From a checkpoint of a small contrastive audio-text model: batches of 128.
Rows from block 9 of the audio encoder of a small contrastive audio-text model, named by matrix and row number. Rows with one number within an expert belong to one neuron, the router's apart. Each number is 128 + 24 x the weight over its row's rms, rounded and kept within 0 to 255. All counts start at 0. Numbers have three digits each.
Before each expert's rows are labels from the 100 clips, of 14976, where the router gives the expert most weight on average: "top examples" is what is common among them. Only what is clearly more common there than usual is listed. The data: single notes of 20 synthesised instruments.
# router: router (encoder.blocks.9.mlp.router.weight, 8x192, trained with AdamW), inputs 0-95
# up: expert up (encoder.blocks.9.mlp.up, 8x384x192), inputs 0-95
# down: expert down (encoder.blocks.9.mlp.down, 8x192x384, transposed), outputs 0-95

# expert 3
top examples: C; note: C4; thin (high-pass); note: C5
router.3:113118113171186072140118141114135138126148148121114153096162176088140089119127121083110114100130165143124166155104105134161128142099133139155142132107146131146162159128114138110165137106113094091147152124136159134161119108153125124127151147128145113161158135169100161170114117109072113130
up.0:153124080104128112160136100135152151123139088097144134132104112114167123123137133165118114095191078103137159098154157137118126134109102108134120122129112148120085191139127138141112127153154179136133143127105117120117134099136127160126120149137138127130139132126080161125118123131145159118
down.0:087120149145081129106141111111129149151145152119160113121135112133144152132081132126153133155142160150134105123122106180152133152182139106116075135119157139132146127147141126151165160109096158134070093169113163152130135151168123059123121108148105131141088142081135143150177132105141159131
up.1:085177150152133169126138070119090104130080105119167097134079140113152136106133141109105089140183123149119089133113116140154142105104146109090147103090115140103109134111074075101135084162122147131133133144154121169125122151143146080147130086121131149141132121090113124137149143124113155143
down.1:163168108092149094110108121127109151114138120159145119111114142102148165142090085129157117100125092142156104133137151120155144159179150135126095118080124136144101120135104176184098164159157111100141160117085107133129124132121145138139118117126141159160152126140133114114134129072107097091
up.2:131160112147141062163096160140170094093105118141107096113154113086141148133115086150107143104119101113150160090116165105097115154131137100114154102141123143171174165108149138157152159142135141106102144121156068104120135157108158109126153072124101135079107090145144182133146141180125106116
down.2:099106103150086162091146143069093107133144131086139138114107098147116087134127172147134122157107091146135091116124130110137106156081145153137147152110118146098112100153155150142179135147100153139146145088111159094124133100169105135137131134150153111098141137116137151104129137110148133118
up.3:081123102125134091094113129103163099145095080124180106153157111125118139179161176117106111109108120134098143105109129152162090126144161122134154114151157129112078138149132138076146140154154091140146132100141152181100116167124131056155138110125123120152091100121108109129136122149145114124
down.3:115121138134129118161137132126117135118105123127113095129098107098129085106146168116137135100140165112118157180180073132163126090125100128111100124129146099141131114150137147172087115083109111102100109144148103101131151134138130167102142139174141100128177131176149112111097149113167129139
up.4:134140108153095107123122105096155161139117117144085138108111150107143157146093095156161112171115124156117142101132169092154151099168136110112117102126160131149133158119167120152119127145116088122145152117084127112093125134140155120114113137102133121138123139149135148177152167120104104122
down.4:108102157101128148105168140132110127099164168117143125115153154168089090128122125134127078115122113123102128133144107131128116103101127123132141146138111129163128110120094155112143104140125135146100142140131075120174121151071142080158130158154163108098126163116089170081128151134153119142
up.5:121142105100088139149064149111135094128129105118148098135141125122144142123132110157112151111139112113133074179106167156095092135129132122139128119135137108147097129103100175134090106044124183120133156113115164172109129106147139124133104146097152138163166138132111103099154143107143122136
down.5:139129125137140073117140137111150098141157133121154173135130126160135121089134125094124086066115126140082133080168109128082142125171106125143121105120113142092118136135140141118159130180090093142112129080144106095126130101164140092121107158109091107120081126172132140107188126124139135131
up.6:148111142176077143113090106177113130099092126168133112161122171097124159103139126130143126077112105087096140141129129130097139100129137165082115124168116090111137093133124141107112128118096127163125133127114143132112133137130154103140129148122121148128121090099142122129084151130117093151
down.6:099152153122196052128090130129075144160098132147115115143127151126120129168132127143143086107140117136151152162141079090104146133136125116132138097137118145154104132120116145082156140134098124132128102149153118125141148154126116149083106105098126080113181132127121124140123162117133129173

# expert 7
top examples: decaying tone; octave 4; vibraphone-like; note: D#4
router.7:107116084098089160116135130141150159124176106131180122172136140129171130175130167124131091110105084107088141141121138143131132153075128128119113146120086088158091128125152113083123111083122148104116114148135152143190112113132121143117136161110120134138135126124125108114104092150168089147
up.0:139115096082162129128075189137146136139137149128130113162152097145130099099124146134193105083117117111159171122127097132154121165143098074117154119151096112126144140162094116134117091133130141090078126140127157118170112099122128130103125131135179128122108152138141133111193086101139094118
down.0:116124149113135109132101168189119162125176098169146109163088082119102088148135096138152138130124129124116089117108103141120181138088117120094131155125166186122095182178129163150136136156112084127134134130146130104126128123136087136110133131172141121126092116149146122120130135120124134107
up.1:153124158081138107080099094138139141099130126115121093095125152132103129089090150124064108155137112153146125111119138143098086151138124148130111117136141100142124094134101125103125187121141108177117110116148141178132143158134164144134082118149105139118139106087058084145137138152154135120
down.1:117121118114146133077113087123146107117141136141103160127141107087107182113151134125130179105136134099073148110132119121133116134118119112078119142127141101116135112102104147155171109107173110117173130116098167085123131163090119092129145133110104072111138145146128137090169166095150143119
up.2:180111113135131124101150084144157154147093106129119160111095149155126120127143153101175125127125169085151123094151112108124104145191139093116125129096110115129161146123133107138097121115138134166087120084118133175115172113126125150145161090076105120158104155139140122159130085097131127141
down.2:101151147119119132108181127127132141113139127094168157106140102161102141150141129125106160142104110139142134140180139141138119179148110082114142122149117128112121108125127121126107181124134143121140106157119110123124091106136111094089119119134131146126140108094132150123174100142137133157
up.3:126093142109138122128121183151129128109117131134198132109148106121163133098163119157127115120119108120094136111125197116112152124163089115128145099131124113086123117097138160112116099131113135140115102165104124135154174131100167108112155158157082175105148118135111150109122129100126096138
down.3:115086118168132134126107124155161128145141159074135127115136142142159138098153164094123106179129141104149087114172146133132094155135132149185143114144089100109119138118147134127139170124160152124119123117105138104122153104111170164103161091141142156153116085106129123125147127146089151101
up.4:131109122150091132169145134172157138160148153126090167138122144153140066138105091132080137121118160124121119082142139112139134089138146095177112072131138176128143071179150177110129176171092147130160140123162106123125151107146159130181096106155145126155094094153138155122108130102134151148
down.4:102115137169148146122130137084107111118139065122127134115128102156147140133144096139152144125128168143107112109125110133146126155117112169109156118109174130091110136160135183112155133075054104177127128121107147113161144109098115148092079114133126153150141153124130135129166136150112116112
up.5:079114122121138148105140137116112142132177156116139125145136102103131092109154153136160151144063105152136093116131132095126130150162120114168129105082107136131142156149117155148104144144164171146090107086129165118165161126109130151107147101183125126109087155114145122114120139133114147084
down.5:124135154094173125158099131158151133114147075130114132123127095140110165141106112122149145121156068145140118074132181150138107093140125163108131129104172117086140126185110114096143151123127094152139128135129096129109105109092148115122124151092118126129125157139119125126161152135122132103
up.6:152118146104151111108170139103096076164154121118120113155143103111099150106123146126135141119124090134167127101119106140125126088126121129142158180120143111182148144133166077126176130145132140115113127108109087118139149114093152144115124147101143103139127132103133100112140084126127098159
down.6:154126141163102167177119150160158134125111122127127131128090167127100136152114100137092166147114099126146136131117135139156123167079128115136130144115096143130105098126089155130153125117169097188150129177115117150108110063124133115107131117148148087138169155120113161144116152098139145087

# expert 4
top examples: octave 3; vibraphone-like; B
router.4:127151111132152134175142166172162134110102178152098066160131165135110136095136125147101116140111125110127100129150107065101153104184151104113144093121159096094116113143102142066122174112083113128110125120154145091119136116128127144114122152112111157100080161098115159106168101112104142151
up.0:165100106155141134101101173121105151148129140058119151144122114156092134143159191112120167146130099116099125114135139184110116149131123104118107108097106113169129091143165166112091115146171154082133102140151148141117110167113135175124133134124112133124126104128142105137163169133149133127
down.0:078118151134170167102136111094104130151123133133105101093130133166129151139176113161117119147104135118165045126145097099101160122119171188094106148167134120103131136185168103116169144142119117133131159140123103129136128104150111143126161116113126127134134127110135084077139101128131147104
up.1:125161147106148112124113165124110118138146090146146113140150133121114122153118126113112092121164173125095104113121095137141134157122140129095174126104114140094161123144126168093131150112137121118134140133142094149143116114166119152138112185120095165106157117110128123145138150107155120135
down.1:107153058130133132133105131114139103144122115104147132169157105146128156112167097111103142131090088127151158111121128142101118108153111147151097110164126103143128096103108127172106139134115167093096126118102122135088133120141183122081108137154138154140119144131129121113148135145138133145
up.2:104088159104165161163115124117084144156126138102135149090147109091151144112114078148121134128075080153148123091117147094137072107122118154113100136142117150123123139145190110171175136119130169142113149120107131103131126107125123122148122150113084106125111131120072146139119114105110129114
down.2:145129118128106148119117094114100127105134122104160133152124117127132124190050153115097136135125131138106143133143150163144131153121134128168147133140169169148126136136137135124133125135158137126121163121132139103120131095132119123117155124125144094121146157136092086139141144117145112119
up.3:112144142131149101076121067105140133120119120130162111159146145124120140118176132069136103097092119122102117088135149157125124153123113125133107109161125144133147110127092101217135115082133092117135128119080163121175118104163101119130110161153084095144155142153128121140143139128135149086
down.3:084187122124103117143144185096201125102112111130118144149145125108135143151073107108093111146152135134159099161142169100145130165130142135129114139110106123167153137115140135122139129110121197135105116140155123145136101130132132114089164151093135122157129135139152112107112139152110130136
up.4:163131108138136145149154092079067143126178135137155078095091108119154114095126091145102116105107151146151121105122125142123152140144149155168122171122120180172094162109136103134142121108116124115119132145160080069106148146098120126116165110128139105110130141164139132089148100090128152108
down.4:156109132098111147089120114145123171148114143099071135116098137089105109063117154136122124136092118141144146135168141107116133116085096134154138118107108089111155102155097114158090144137163164145159127138131160136153101143169122110128098180145141153096106130111141118124066127137130124091
up.5:097082122115111129167093144141086164112129117136135077144141145167138168126098128120096127131089137143141123134111116095121110110098145093108146107133123085135163153171179121129137158144158145159131126076103127139130118162128139187103139203150148139158140167117118171137137172141120156105
down.5:148133172166169120143129114136108123117133131074169151129112099137128140114085135129134118192152077126141114122141139142131152137100123159129086129094117138146121079106101144122166076107137144101121189113134114106142126124134130129160165062151086122102101129124161113120140116098168102122
up.6:134113113112120129118108120104154126155110113172086147121130155106105112126125168081168115135137133099125174110136087122122165115134109108138168145122164143098153157130177130128142145104042151115118124124123131113125131097079114163099107114120115135083137143149140111112116179161125140142
down.6:130174143132151121129147168115140138108177139118139127117144137142177159162100117143121083176082120123074102107122119107094137122139131151158133116128094123167106097142166106099117141156180109131135109091123141110094125173150140084144166130092138099127118093150087142102106147125149110118

# expert 5
top examples: white noise
router.5:125088142139155160103143137127084157142126112147130121129098095148096147113089148129085139134130175104117128092134085098045146121105112128099121158157141135136126136130158152141139105179164147129186126102154119161086126155116141083163131126161090156082130099126123094104124169122098081143
up.0:109092084121138144121152135094127155107077110129151133129156126104133140126138144116145103165146160112123112128122160178166134113142141157114104140122167100095145185140089088147112134126116125104164111081090174150117158151157171126084111132129151121184113124124122141101131087175097101104
down.0:172125141107167128065122130138140132133128130101128091113107112129153131140135119155119161138171139152126172103138084127139132151093123169150148131101119141119123106127159124116093149165129121098078146136141138132171122116142147090112116117106116090135101119102131141161115096143163145157
up.1:139107118135108122129134117088132111133131116128163136092152118102181125131141151137124143100092164124171108133154152093062172110074134135135127147099107083160148131128140127128132132126134108092112132109178138095166131085101127093118098109160121186071098089144153150147118152146110121099
down.1:172158176092113174092102157108095117126083112084118132120139105141115111164115125152117118149152112122133115142147181154113141126156108124153173135133120130101124109137123150121120105110135107116136105125108127170093141091112096117091117166139094114136119167103152141181123141105115095143
up.2:134095146126122120103126106094121155116113082152120121148126122132123172120077157054098124146126143168101139104102081138122161107156093131099103155128133155153120128114161092163116149115125141156160159123176124152173130120124120126124128114148135099102097140065199099110105148117132139146
down.2:126135092112137071139108101151156135121127144180111108144164127092144139154111137121121141161150144118136126150152101066185065054157161135129083146114146112142133138164152171115181121118143159130111140143128118145140084129149098105147085127146126148107154146122133134120142123129147126104
up.3:097122071172094119142129150167161161124118112096094167116145145090153117143175103118166199108118128142091132151128133159150176106150145155133120109116127153146121111102125154130140166131091092107132140091113129114118137141093126106150118154150088124084120134115171088161121109089115119106
down.3:128129131091107112148140114119134082112152134116140153085134147154177148078141122109131131136143142118148136151130120093080135102108089139140097142135156123129115191179119130116091098140134080142166156142138148146124124150129122139119153117127111112153104150154128152113116149118133110090
up.4:135156129110099143116111142120125122090169164125170136128121153100114086117168119122094090154120146166096109073120120134130141144066136141127173100153115096141118145089101177172146113140103093109148132153125116126138108123066095141163126129151129120109084119131101130149148139058125145115
down.4:131100144136126127138130105123111114128112080158132139117148123154150133119107089120154154105105146125153109122104153105188120119127124111129139170124171121142096155141084093129140136158163107168139129113124139112132148117147123147114155117107147095119135128171116123122101141175144102133
up.5:105144207143143154105085125123117131150104101123118137087117130147165142147108092162150125174102153131133092169101124114101095155117145106134122150093106100112126127145106152133114102126148102171056104140124115120155132135144095143137121159146167136125141141110102138144101115151148114135
down.5:150134108134124154167128136123157095140128153094080127126138131108115103143154217102129098090148121144113135111145149123144153154159082122103142122133143114143098124102125151102166148111150139107125142120070119128129137085096163123081145114105087130152085093181110071096152151121158097149
up.6:072201139117158121108117135101118110101083137140082146130168128111128096099152137129150151114136149151117134120114132123155111124118114132159155142117125115146150155129133165189112171194131160136123165130149118148116093132091109116136132147119130155138138177143120102087132163132152139092
down.6:118091107083134124087108114111200099116172138147136134095062143184153112138130110104104158169145117142167122132093117121141151143141104082115116107125128143124171096135109125155120125102154124088123118115122119129114173126173148138081129125129133094139091087158153100112138142137125136130